config.toml
dataset = "pixel-art sprites of 400 made-up characters on tiled backdrops"
train_examples = 395000
width = 256
norm = "layernorm"
norm_position = "pre"
init = "xavier_uniform"
adamw_lr_other_params = 0.0012
max_steps = 9900
weight_decay = 0.3
Rows from block 6 of a small autoregressive pixel model, named by matrix and row number. Rows with one number belong to one neuron. Each number is 128 + 24 x the weight over its row's rms, rounded and kept within 0 to 255. All counts start at 0. Numbers have three digits each.
Before each neuron's rows are labels from the 100 images, of 14976, where the neuron reaches its highest value: "top examples" is what is common among them. Only what is clearly more common there than usual is listed. The data: pixel-art sprites of 400 made-up characters on tiled backdrops.
# fc1: MLP up (model.blocks.6.mlp.fc1.weight, 512x256), inputs 0-85
# fc2: MLP down (model.blocks.6.mlp.fc2.weight, 256x512, transposed), outputs 0-85

top examples: blue; green
fc1.200:107126145164095149087120107121181173130113106120110120145125138085167122173119145153131122132121117099144074151158109118118136149159112126078122116116149112141120165141115091096152116116134108099144152096127125131103116101135125129105154114153133098125128159
fc2.200:132138109137161114174114104147123138178139138143118124120117107120139129118182100116101125141134075143110123130112136152163121108120136144170166085155129179110106120092135109143083202179132144118124143126092155116150113162111103110129125130106097137112158116

top examples: red
fc1.90:138165115111175129106146109126118117137110087133170128098138146106144115169113138085144113134141145149152159162131126125106140131127172088110105116109058099121148086137128167086096146109127135096122102133133091103160130103110098139073174127129166085126163137
fc2.90:115138089097094158113129159139145133121105099111140147140131080146103117157130145188122095135144112132108156135125127108118103135115131175060124138143119170109093128157153108122094154130133157101086159108160128108119145105106119119145091098092089121138112138

top examples: white
fc1.179:137123101094157153152150140109098099135114105129091104149155103105079111137144159132127120116127110166150142127097145123122108105118172135169132069170116151159156136173187134160163109119114137129137151186104125147097120128184151160129111134152135135161127115
fc2.179:144119096130103103117118139129089137124130117120129135098131155099164144136079140132094156143139135097139115097170107145161117115149091108125135157108168140143130175125113138117145138168153164150115135118190131143177115132083148071126150123103107122117152076

top examples: grey
fc1.181:097124137105122098125138100107085164114105124136188104122118093120138101128136099147133116111205113129177125126117156121141143081116108114133084162135108134109155168129129113100147123126113171133118163170122131115122163127069168114133123121082105118121087139
fc2.181:150102148171150126138123125118133126158146124123126088114105146146153150138125198127138149130088146157120130140151115176128074161092162130104144125153151157101110117162153097146105136150151108121130150086136108111098149100134127110147135114169093137154183102

top examples: yellow
fc1.508:091125081132137155139113107120134111173132089145124143073144097092121128120099111156107157096129135089121119078107115153097113105082140108152133140173116100150111143121125138088090120121118119169130096151107109105125104137081153149097103109152135131138148082
fc2.508:121141101156108098137134126139089173154063137130145131107103145149117126070133153110106127132120142189127159109092114141109123132134141158131149141098129105140172098110135150124150101081126157103118095065139110080137122135132103135109125148148145080146128132

top examples: large; pink
fc1.348:099101120107125126157156126147130165152120145141117138183139152139080150125184137096103132128168115103135159123123107189162129112160144118128101101104135132113129103156149152143115145139129143147144110110142124134156155095126135130148106096073144103151126111
fc2.348:151143118138152165164144099151136083103145128075131128114129132123128121098072080119110167126079139130131101141097177052108119150138131099129150126110126122127133125111113148137130113131116134148112155180128122105126131189140160118098108141169130120089162160

top examples: black
fc1.156:137161118134124115107152119103125146160119121121108127102108170126131078136175134150158094116132134116116142115154184131115099172101101149106168139138105088109092155143161096161155112125148156124135177141140116137102135122156151106094112109119145125158089161
fc2.156:099122145179136160115067124136136168130138139141149151172111071104141141150155136121071087118113105173130111131146100111126153111132126119114099129170137142138162091124160134113103162111132132123115141111144114094125139114092160142152152151154147141097154119

top examples: brown
fc1.288:124141129196138136141091086181164137123142161121132114155169134127081136155098114151129103119136108130159119147110202101137129158120117137080150101124099142140154141132114122148146169142173107126156139132131122141130104113101125103129116097190146100145112148
fc2.288:126130152153115120094085127145128164113138136121130068130086126118138128088123175095136123110118141156104135112147093113121121107092098134185107174128144137099138133130128113156087143118154138140163101141122069173098115101109132139094113141103087124141141102

top examples: large; white; yellow
fc1.412:122138143113167092128143121077128102143167115106102187144121123129142177124137161130128201137132159141140123151191105136083155165102079177133138147135114129148136142128095131118090143128113146132163109097148129139119132155155129123078130150096144116109118161
fc2.412:140120177139127145131125124181098116128150131139102104132166167159111090108103151131172080148153084132136156146104160133155108124135149111124098146128126162130117125146110095126130105138130144091133111109093095160128129123121155178140175115143107132185131089

top examples: red
fc1.186:125153173117154101173124111099124128112118139178141121079132123154136131176115118172097142114104141097149133134138144083107128150130167196133087100098136125104175149161108118164104149142133149132153151146097136131127094168123166119110137135108123080115136147
fc2.186:130128109154094128115116154139137143124119112121119113134179157153081168143114106106189100109160117149142131161137150124060105147112120099133191141127076117141102123112134134075106150083174129110143096080144154119130108109122122144148113134154131138102128160

top examples: purple; blue
fc1.462:156149090140114167123139119135118106115138095151162167151133138158159132146118132152148176086089159121183143123099095141158113145086155156155120165120136107129120093099112134104123169136130130119084127115111126093148123114129122139165120130081130137123130092
fc2.462:135125141135145144124130139114108143136128165131128112179142126121123121109119119134129106149123109155095114131128194122109177152151109101099117137113170149133122146153110124187100097105146146145118151124133152142118124161128156137107157115124126132130129160

top examples: large
fc1.251:129144107094142169168087113102123115063097081131126151104117112119139086116122115100098115133133075149080136143099088083136133124118092127129075076105095140144102124144144118123114147120107067107080100102157132133133146088126144111120122143113138093132139149
fc2.251:133131109133110115119133135198126106170142127118119104073125125112156122131182113121131151143129127096158134114145149172165160115156138118143140151142139113127107114069083105119111131104148114117129154137154136124148116137130121119117143075154156141144156097

top examples: black
fc1.32:132111088137129113152115111100122119083160132179151089143119127181165133108134101097123129154118116128104155094154127083137152132129085172125143130086173124146127112122134142081087125135123134146142159168110111129108101121083135153145154163138111133122137150
fc2.32:142146142131099115111146129165107147152091077091104102128106118138095136161118137137111096135119144123144105171157131169145117128159157102115147092176128127108154131113166151129105098115109055134116110125131150122180135133107118114117129106122175117124126138

top examples: white
fc1.352:159139130135076113166105152106154156134097136135120103143116129172133157127112126136136143125133129149135123139129104094123120135116155160159124146134117135132146165167060111097124136136112163160138143131108134145153098148141118185123107145131172156126112148
fc2.352:136127102109179146086164124090141123121108120088101152144095151122161081125121117131131116135162137120118087156148126139134097137085113108108130108157121190125137099097102167117179089099097154127115088117155157136126140133108124124160139150100098081121142159

top examples: white; yellow
fc1.231:109149083163128160107121091113102112097153115139074115104133122126123131133109122129125132152091130167143106130108148147132137144102123108096089082135139112124157166127130083145101094114141103103108138134100092150147093096100127127129098108144120104122159091
fc2.231:102145142111128123115094161137111094128123135118160184133107149128153099112120137123180106117122118150101194136140134126133124098160132144106133142088154143148101095133120168139103145131129144176140134120141164110090146164110133125131130131111131110117111145

top examples: brown; black
fc1.29:166121114160134127192153130135152080139100109102123112099136096099111148133119100106156107136142108141085116104097130103129158151086117125106133134115122157123097188149137141095105090133138107111097138098106139133139127081140130130137076087175123090091148110
fc2.29:120114122176122126068116113112142145126138170094138124105150149162137096096136132131150131153121156109117126148165136112117118144124121094147114182108095096137133119134098131129123183134118116099147152128158136135128121178122172100093120118161140122110161126

top examples: green
fc1.336:123136126124126138116123086155139154136101107098154149151134118139107113133155075101129150129125143116170130135101088154112146140117124131142150153144158149104143157165143095139100121135120132125121137122181112173104156122118159155096150090114158091092127129
fc2.336:119155158143181103142091092129145142113145131113138122130135102129119136163131084165121149118141128089102124115167107099143060120132113121096142156119127112097135108103095141168122097115140167135145122121072095108148137109154094113163111147125094129129104161

top examples: blue
fc1.222:161117106126130120171152148155128133126145109161088146152114093144118136160111135097149074159149139145112114119113140143111125116092126164112130119142117135164189128145138165097136127126133171081140139136118161162157082096140159136110126125161102129123134134
fc2.222:125116117107124096063095104166116136136107156127145121074147177145095120137136122155122142083104134133123112149175136110098126164154134122163130111150086135132102137107129095116112101099120095168158176146121105107119134098105121140130097173126157114133134140

top examples: red
fc1.58:093105106114099140109147086131111108118090104163117156143136127173151139106085104182142146129151130086111125163144123175131154081163136102165122160162135142121143155179161145149139159119134134087138105143125096153135150164108079146186120144100095133164155158
fc2.58:145165132083129114149112112066144119160142145097176119116145100099099165120139138138149101106120177174155112130091110102119128165130110101166167143136133118080111142159149135123119142145129127125103126131149160137153112060121155087077129079145158173097124124

top examples: black
fc1.170:149097117105123144124114152120107109090119156092160107176142135098095176103184171102119139101102108177078121129103129127120124131126115126141123144108121150104091133157142171103113131105096070127119099088097113138065144132166101147132133126116092088105107111
fc2.170:106142129127136127122154098103120137140157109158114156132109086125135080095091117133112119127181136097181108143127143146150135100128099164135131119147122102154130109116143103161116153136126171129112122147122154124153154130113132128142136131107165150137136142

top examples: white
fc1.290:151124118142105091089114150144150119178179123158121115112153092107130131172153143130109132142171157116125120171133132155155145133155115128143128149137122171132149171133130117184135106163153099071113106123167101129126116134140131105115164115106083113136147149
fc2.290:140110116128170142155094129152147119069169121141142106153113164137181125151089146114143123152103130126122124107085132110106139135097128099152120092123105118133140122114141128102162132128079145172171113118130130110158133167140136183136124173127135127123145083

top examples: red
fc1.385:092128130143106111094143141143178116118160090129122161154132096147125121123119119111117122094138092104164137135092133137134132153104108145100099166109134148102135164138151134130063076155133130152136109133126080146089116135107143106078107146133103102149169099
fc2.385:095133122148146160136136115155102137069132140138152108124159146070161108125111106146161168161127119151169111111149143111154131102132143100175126094138133100107144096118100118163126198113120156106093131095108102105100148153150141107185158111099177087128118130

top examples: pink
fc1.217:122113113110132073157101102106168092172143136120142137075153098048156114141125129138131124114149098129124093124138113108097129180093160136134132164131067148152141155160155124105144123137158126116145116166089120130088161151177133124132089127120128145128124111
fc2.217:135139165096124105114105135137095117095122114096087170127113154184114109099087153131114124128154168109146125134112119128116146126163100093109154091153135180105135102109109157115116108123131119098164144091131138147150162124122126172087122090145155165136094097

top examples: grey
fc1.334:141163080147156136123119115113129126139105136141136104158135097126145085121117127124161099108131119109132129114087137151152113084137116128136138124112097124137099135137086180091158138112094150106092080107150102134140109141165124118106120150103121154142142105
fc2.334:133084137117118119115150145151138142108112151110168154136119150125147182173122175077121098130100104133135142132175137096105095185114143141117116160118175123096189079120158081103126162136176146125171136130098150111168126112111149140128091086129183121144141146

top examples: yellow; white
fc1.415:077087113128150132138155140119120142138148165080171125151188141119129102127144137111100128158108101160134117123162148112137139150124138125142128083095087107155121187132114104106115169147107100121120132165127149133129120131129155116159107116140110093155117124
fc2.415:152178158125148156095124074153154151164151138160082150145139164123142138129153107163146106093147104123118152115148120164093098094147142123107129125176184119104125111120165125096152113127127133097136123120112143156106124087122099146100128140103167153118159147

top examples: red
fc1.335:138126109105145148133108105134157148102104118127100098081133119114161114158079129130150165114175133157179133121158104115113170115099093094123131146122089091144143127158152136132117129143127121103075110141092145106161140136143141098116079171104150179137110126
fc2.335:109118124129116118123136117125086070152150125150139149145106170162133160130150136142100101125142128077100137182097113135087095148138114173111112091115098171130096156131102129169117116153147107161186128089189090118113119133108104134144131111146131121150095132

top examples: pink; orange
fc1.238:109125154092146135132125113116142123121081124098091154130135121123141186157169169107117096131154174094097158143162100150144136105120135123141123141114148093129151138125135127102151146107175114091151155156098117122112129108155112092105135125114129175153090141
fc2.238:175142126177129119143098125130121136088163156139136108114123122088105096142054120158128142149139114137121113115112155163081127129165144115154131136135136119180098128124152095104098124125116155135157102138120115174102123188172147098162117095160112130096154109

top examples: brown
fc1.259:124120163133140112122098114149108108102145107127138092137107134079111130184114085165117122124164118105082114183090128150164141098154134146092088131101164138133121119135102147135122158119163105133134120118103131145091128100107134116104084158143150127117161118
fc2.259:169137102133143120146142139159094145141130120097139127134117120074173111113100150114123166144125108142191104140157130127142143100124142147080125094155112147152146088115167086083078129162144192083174126151142085119133092110116164135142146146147127142106122174

top examples: white
fc1.191:106154086144148176078130126102158117172100097114144159120118108128128108111138183119130119118101093117124167158136138148105126113150174115155139163115122145104151141138166157155170130101118097127100088122118078131125155136114133146147083143139124145127133088
fc2.191:165136167101100131166125110127125115112130144125128135107170144104120094145149105145117089093145107109148095106144166081115078174166129112153147084163125147117097146155149079122143133151128132111157173150093153123097127056144114118140110140122154122107118140

top examples: white
fc1.461:167157102109139138155127069091077131120098170120133115128114120142134141132148141144153101130125099164126134125147149093150131142160136126119132125114179098097123127147163107148153136143152130148143156111122164097110132111110153124157150157123130133113146090
fc2.461:101111147198137091123162116131152114141125163138116143117127148123115119122166148100117149136124171110095137162103087170094135117095151129143127143135086156139140155098133114094118116105106128111148114101171094160139132153119130118100130124127095135137148132

top examples: yellow
fc1.418:197138128155084138140176137117144135139115111075096128137161133142160120119128168142110134164159170107131130099199120105113167134143097115120147116191129138142137124114163114140153121173113115146102168121142102103102111149150135106092155110138125099156163166
fc2.418:104104166091154110105114110141153113129091128164140113106118098128079151140141150148161095081121095144143142143096118151152123130100115131113109182080142119113149098138110113149063131091139117136162122133100119145136154085163125123133077115092156161127153147

top examples: yellow
fc1.228:168155088149132097131134099148186116111087163097136093121182106106151134139149107097084116129104143150122129118146153123125116141154102150124096134105113155122130114147109145123135106094136094127126145157135134084091105116114127104133108127166069120130135059
fc2.228:097123131088134159108132164129093152147149098115132149130140117159144107100124137178183136114127127113139110106098134129164171124100137071113175129174121134101120124109122120121151127171118148158100118092139128145154150159097145115109135093082146124128106143

top examples: blue; grey
fc1.72:109129139129125071110146150139098109106124179161144104144155108132113061124116119099099132118153130113155121156097192127106170151133101166144140091106143149093116105114077145100128144144110127095164065122131110116101107134075159129113126114125155128115123154
fc2.72:150128115163140119178137154162124141172131076080145110118121142117151148111113141138147178131137136133102121096134146115094127097094164133126137130091151130148144148134119157131124161127120167156123168126102090116116122132129136160148113147150105153111116136

top examples: black
fc1.361:133095106158124110109151117087129136159081127148151124158121138112076139149122088116189150152102093144120158133104148141138115125116120139094105138134136142145131164126084135116154167109147124096182132126112105080113136137151147158108125140108150148128076119
fc2.361:108123143107139142154109088124167137109181159120122165136096103137142147101152162175141090102124115157159062134146153139123132168115130139101136111142146142094079112142172081110135108109109153104071123169178117161108130151083114148119136117097121117075161138

top examples: red
fc1.444:100153101109105106138160136140148119159092047129114154117159094128156123150123120094134119086141148115152094166139099135147144115189106102138116136161125159114126125126129163130122135138115120140111132131101122166116133134104103094094129152140125091135153146
fc2.444:125129144126186106117101134151119139148139117176117106130107153119155128153130112102144075131119110111141141122135108079105135126160112160139143111124150117123119089140097111145158131136096105104114159129114136084154114108134168143121108131127130100107144100

top examples: green; purple
fc1.455:125131106179143144107133114149098127074095177127151153095118148121106151131134090128112124104110067148188137131152114123138129101111128147143137141136153172133137149165105100102137161093173143132156144091088092120131163102153144080167145132136128130114146071
fc2.455:123129166136147121101123115163133169099156144141142114183089099091106140097112122154123172090104109132099149122131115121124138132100090100115114132175137139160152130119132120142097125133129171119089125093119142122105148140139121131119092158132122129075099123

top examples: large; orange; pink
fc1.86:095127162131109114134139123153167144124133103122101115134130114145146128117120116098130118090088111122101072103139130105133123144130134133105071117163116086084115110130068113119083063118144124112138126135133114131138111124128129074155116131130116135133124184
fc2.86:131088123113159098175117108155169100089118137110137148145136111130128132143099138120144127144127122098141167129202104144127132120123127155110120142132133163158177127109166130124171180123101103123115162128093120113131091153119137161168136089132105111154123125

top examples: purple
fc1.167:115121108092099149122165146163137145144127098121088133184121177097147113190112147124145106136127109133104131114197120151145097142129122155122120132131131141095115073150129164142135096135136076094153139121135108100152150182166128177148105159119126101150146179
fc2.167:142140139134145115180100133078134125140121191137189146104105127145132105086123162092131142167090172109119150150074118112118165137132109097131129133157129138114129169129104131104106154093073134106098130146139127120109149103104139104090135153142131115147142110

top examples: pink
fc1.226:072132149122161119066142152162134102154117104142108114117133119123159125117109096109086117133155116078140146138176150107094158108080105159126090137112140098127139161089111123132124130091142106093166110114140106132130124165117080147110105103080091116142128163
fc2.226:153133139093118086152174096129113125106128138133121167110104115078107115194134144114153140112135157197120130119117079139119148114131120105166147160129103115142119107165111111129136128201105151143111097149133126143138186100161147112111130125171115154113098155

top examples: orange; yellow
fc1.362:106144149124145087085103131133110090139147130123159139117138148094150109099119126111100146108138146133132110125108107111126086060141120159085153144178122108105114121094097111114151116132122158113140137133127123146157153105120175067139140126137081123177121128
fc2.362:164090101120134162097186159153146109108121136116142122133116113141112115138114113134140120114119147135145128094118117137115104166098134134133100113123149169183159152135133130151112118112124115107111107134116131124109122160123144174121111113124171109105126148

top examples: black; large
fc1.428:156091157118106144138125140136151111151116146102152090129125140143135106151131128156141155161122106115079117127113144157183160079153116156138088133147144101115154179107118125161123146105095126146133144134125158102085135156145076153129085099102093159132147149
fc2.428:171158130171162127101122100136141164121149131095106137110154127098118175125128178124072147120109135143138155148115133118093128137129132123109138116120132117119118126144150118103133076090152120100106131149118142120153136099143135159083173134180130154168139100

top examples: blue; red
fc1.314:162123127149096127135098136137144167109144119088122119115090098105186123137158127131130110104130129077114096097095102104115140128126158130139142128124112178106124137160118134109149141101142130106124129114116173122151122118136139159122069128121168142124139141
fc2.314:107174112123139155092170141132118176130133165169160160157138191111111111157125132134136114166118143134049113139121083144129101138128132141128146145157131135155110117116130099149136116120147096168114101117144111151103110120138147122079138103115107105118120144

top examples: blue
fc1.510:096077133117126098107159107130133108121117140128105156129103102108141106130163147151100160131117132128146181134115084109152118109148121105168129103146129129098123145100102139081131155138119140149161117146139093129159144140106143096130122142166132125175125112
fc2.510:136104137172105099087132100128130114137137152129112115134125071124109102148130160135160116147144117105116134151106212103122154164170129091124157107065126138162151081130120134135120096108170158133114107117138147084157117173140106121144099097127100093099164100

top examples: purple
fc1.241:119120121102121143097155127115133193135146176104136117145120106127119118150137142172160126134098094161151189093101103115141148155132156136121140124158156128104138133176148123145104137091093141125122180094148063137136158111133096126122115104130146116108135110
fc2.241:159139107116125128146141159113124091101095129127095164122125129116157159085114113144152131156135127125122099123113066108159111067145125179073117156135121124112161108146143103125149098112138112096128082105121176102134128138151093113128097137100144163128132111

top examples: purple
fc1.109:142172146099114139128103110137160120109084106138208144080128124161131124158142134113178081123126144143157137128089104129151110117150114121149109115161103160144147190092132087154123146094170133117114147132151117153139132160084140128109126129140097115116118161
fc2.109:136141104155133134120129134160104122148136162179062078195145145101134113142125141148093122183121144108111114089136101113126125103153172126104134088105133128134086110147141147110149139154152185165121116088123149137107107139126119130117099140129098125086117110

top examples: black
fc1.169:122145114144121126138137125114093138156131123100132107128097149117131138130096121095133153164136112164132125101108109090157111061129115126156123145128128089153072114142165081122127183157109162135134134144106145120125163144162164090157147095094121128154119145
fc2.169:170104187127110132138119132127171094102131127145134147124145146129162133140132156166120127132160162089110111158139145147098115166120154161085133136149147131135194122146108185165132094139100114138121139112152118148107123119120125150114126123138123094135144108

top examples: blue; purple
fc1.165:165111150173143087126135119107144156103113130158142141120142118104122134104123133130134104092134142128124109112169119098135108109066113124137133128083126160134111114113134162092142107138154107166158112110179109139121131126138141172143093116097169100114109160
fc2.165:111136168102102147120139151104113090157119133136133125084125105138155127116107150129104124184163143140132167126087125138158111117172138141140088131167149113133159119129145096140146146123133101108153136134072138125132162104135157119123115129129112111122125094

top examples: green
fc1.359:126176120125173166148110166160170103105146165118127182184151103104131136146114122072123166128116111121084097153156126126146103123123107134115117157133128160134158132094148149129092172155151117155095149118115124128146138179119141146131095129143130083113085094
fc2.359:103117154132111115109171099071145165124115100152146122096096099143147119119149128115149128136150138149148115138134074115142137120128146088158139066144157160151148143142129094116173112138101142107133118128115089119103107120134096138122103159137130114155180129

top examples: yellow
fc1.185:149122110160109096131141135127154091169112144118110168121156077147132107153141108125125137138133160127108136130146113126123137140125141128113160113126137138115121131073157124111099123105150141123151150089117165111130150127148105125115109099109133095149150135
fc2.185:123137149122122163078131139133132135139128124136091103151115144150138143080174126133102070075174168118130140162114106156104167114142126120155107145137130145158152163148086128146142140102097088133154109151101080156144090110125154142108144113054112159081124159

top examples: large; purple
fc1.326:129171147126126099114124124127141127123129082133144130138141090155087096147108118165173122097141078127070125107157121105145118115088107153087121134140101115115126110142147113112137112102106136153150107115157115132096098115130117150088140114177117127180077137
fc2.326:090107125126139152117133118125134127117120182112164181151147160146135120148124136113096148172123149141167130149105124106112117094157115149123078120147144138154116133074121150140116119112105160116119107133146122126111157120070118137169110149104147094113159109

top examples: green; grey
fc1.273:123085113092122139069115165129142085167128057121135095118100095146106136112121149153113147132144119112094109130124097113135129090148119140097116152117111158130141094133099094138109096147104133119144147107149150124117135142144120106120107141076209121130132125
fc2.273:138166141144156132164144120131146131095110201136129137107141129136140109101110099120155152132141104183159132108112108120169118119129153106138126116130132133088134135119131128106149155108162158135110151146058129106118121133099091148166150146116101101130143129

top examples: large
fc1.431:122131124128093139131125131153180123147126148088129111135146067144136152102146124108152119125101132151127131134106163117163130133135129132170132118139124140172134172144044110088158095138102111115143140143138108156148145160127106130095108147175152107114114126
fc2.431:096112170158150125117121122088123143123131130132102129115148112131105098120137178133109120170174142161111109157142119138111121110105122175072137108146118143122173123122143128115137123088151134125148105153159105107127135123152147102104138130096092153176137124

top examples: red; blue
fc1.194:124167139164128105182129126137123142107111140118106113126165125118101106147184141154190154137136151127133137178147154157131143151162122154153203112166159094100102158119132085111136146113149113147157186137140114164134129142134098110143122150105128142167114127
fc2.194:137101138106141120099108167137154135151141125091098163130103139102136140125103119128075131157147141144151109128114104109158096098078113122131117121109176175161184152169137155123112103146117082080125106110120173127133082114146155152138141146141132094102151095

top examples: green
fc1.93:124117152102102125079145089123164133106079129156128133149125083147129133093111102131092128136151154100131135122113101077176091089133089117148134139124111166164108153134126091122072117114076098123121094096110134135136152110119131092096144154111102087115108118
fc2.93:193112118118103103130090151152101145157151149152123113100135127149107168088114132099131148149160133159130154176139123172151107138110135160115127112129160150093105125117106146130169148187158136091108102101121132063124115111129168160101139145100117109149107113

top examples: green
fc1.364:139103112118126104109110131118134141159155100179139150146122168146108136171120111125126151133114118120103181156147169165147132144107158141116087119117156102114126081193138149136152140111162129154107120077104141113132138130126110131147170161140134085127099121
fc2.364:103118121116140153106109133107133127125163144128121152126123163133132150129128131121154082165140116140104152156149133104091141133113169143134167149103157127125085112124141139128074101107122117112105123133106139159108145084146112157122140139137123143110113140

top examples: pink
fc1.137:090126113072118114116160110105130090159097108128166176130148131148140139119155141129128161104163128154145157125141087078105130127126091107090102147105155156119125139093136155140090136156124132137170140124153152131115121135081122110158139102162116135127134157
fc2.137:127106099154142148129124153112132076107120108131129146171146125095173100126120141133123151132116132112142101142114128185115100118144135149172145148164089139161132126135136148191141169080117112127149130121156126140135088111125122111121153128135133154142110099

top examples: orange
fc1.264:194119130164108142092142128147133113135180113101123135152121121110125138104085120142092166110127114076123106156130124138155136136168145090145117160146124116133130086110160144133123139128089139154131119187117114105163154151130144148107104141147169094143179164
fc2.264:110121141130139104134114116156106154193096121122139094118105130114139110184103171138169101138164124165155130086101120137111104140115115103172169086132112132155112167157107078126140129146156127098144121121147121156088138129141099089111152122152099169126123135

top examples: green
fc1.424:135133101126126093159167084109119146097118151121117129157151113112138109120115114094134123137108094104183144099127098163097119123145106138155146171146131127137158112172121142139110135115144144105094151114160095127131155103112176127098107111122108101141142109
fc2.424:134154144153138108120115120162142137113135133085149151143081125142124146107124114135143169111155134126125112117114137137136123073139142161133135183093121133103164159097136126159174146137152184126171160143111117122126138161146132143154100161147142178103109177

top examples: purple
fc1.106:079181113127107138122132104169109136110093129106104148138125089114138087184100138110131150110118170142139155091120101142148100121108092091080092159128124093142126133146132173106117149160101140116138158121160130159176102141107137093119106124102092124158125142
fc2.106:135181119134123128127117136073146106128140133107150124095149138129109143129144115128094116125095152070125130122108119112129103135187158125103131096116126148142157078102132113147101101092122079162138100134106131129078137162129120137115145104129123112138129112

top examples: purple; yellow
fc1.367:122112133137133119160147094093128093115104122087097187135108164127121102117122057135137100124149136104157132177085108117133158140152131080112158114091120096126085136131160105097095100105094149089160125084133142113107128133106121131136106126143121137138143110
fc2.367:080153074098108149120161126144136080147124121146143107112125092138090134124144158101105143128115118145104155096105147131119148128099169113140117130142133146078115112121146123146114119133103123110071107120123132127131123106161114113152136149169159147088127122

top examples: large; purple
fc1.244:150148084133165138155156116123155121083137147106101120147083099088100099156106102160104095139140147132151120100151139121152110129125109107121165116129116133081090114128164155146108114136107115131089115103148082100118121129114147118149097144098120134147143148
fc2.244:098136170115117075101064118107120127129122131172113127093155144147131128075118165143138124118137141121114104174126115123119171126127148141141078133122143118186165150133133083112135142144138141159160140129121129114149135140177166117107139070169144095110122126

top examples: yellow
fc1.456:147107123135143114117156122086136121103134108124100106134122143095139125094098136091073125127073114090130133140117076161084127143087143116123154105142123127108098105073147155133118139099124155137131140169088124091143128103140110139154142128152097133145110107
fc2.456:083161131168130165140127127178108154147104122141117119131147089169134132125162118159206131101144133140109122100134198123122115061166121120150097134120109090131152115160107158151142102105139107110143156139156156118132138117136115135102141143122127101135149124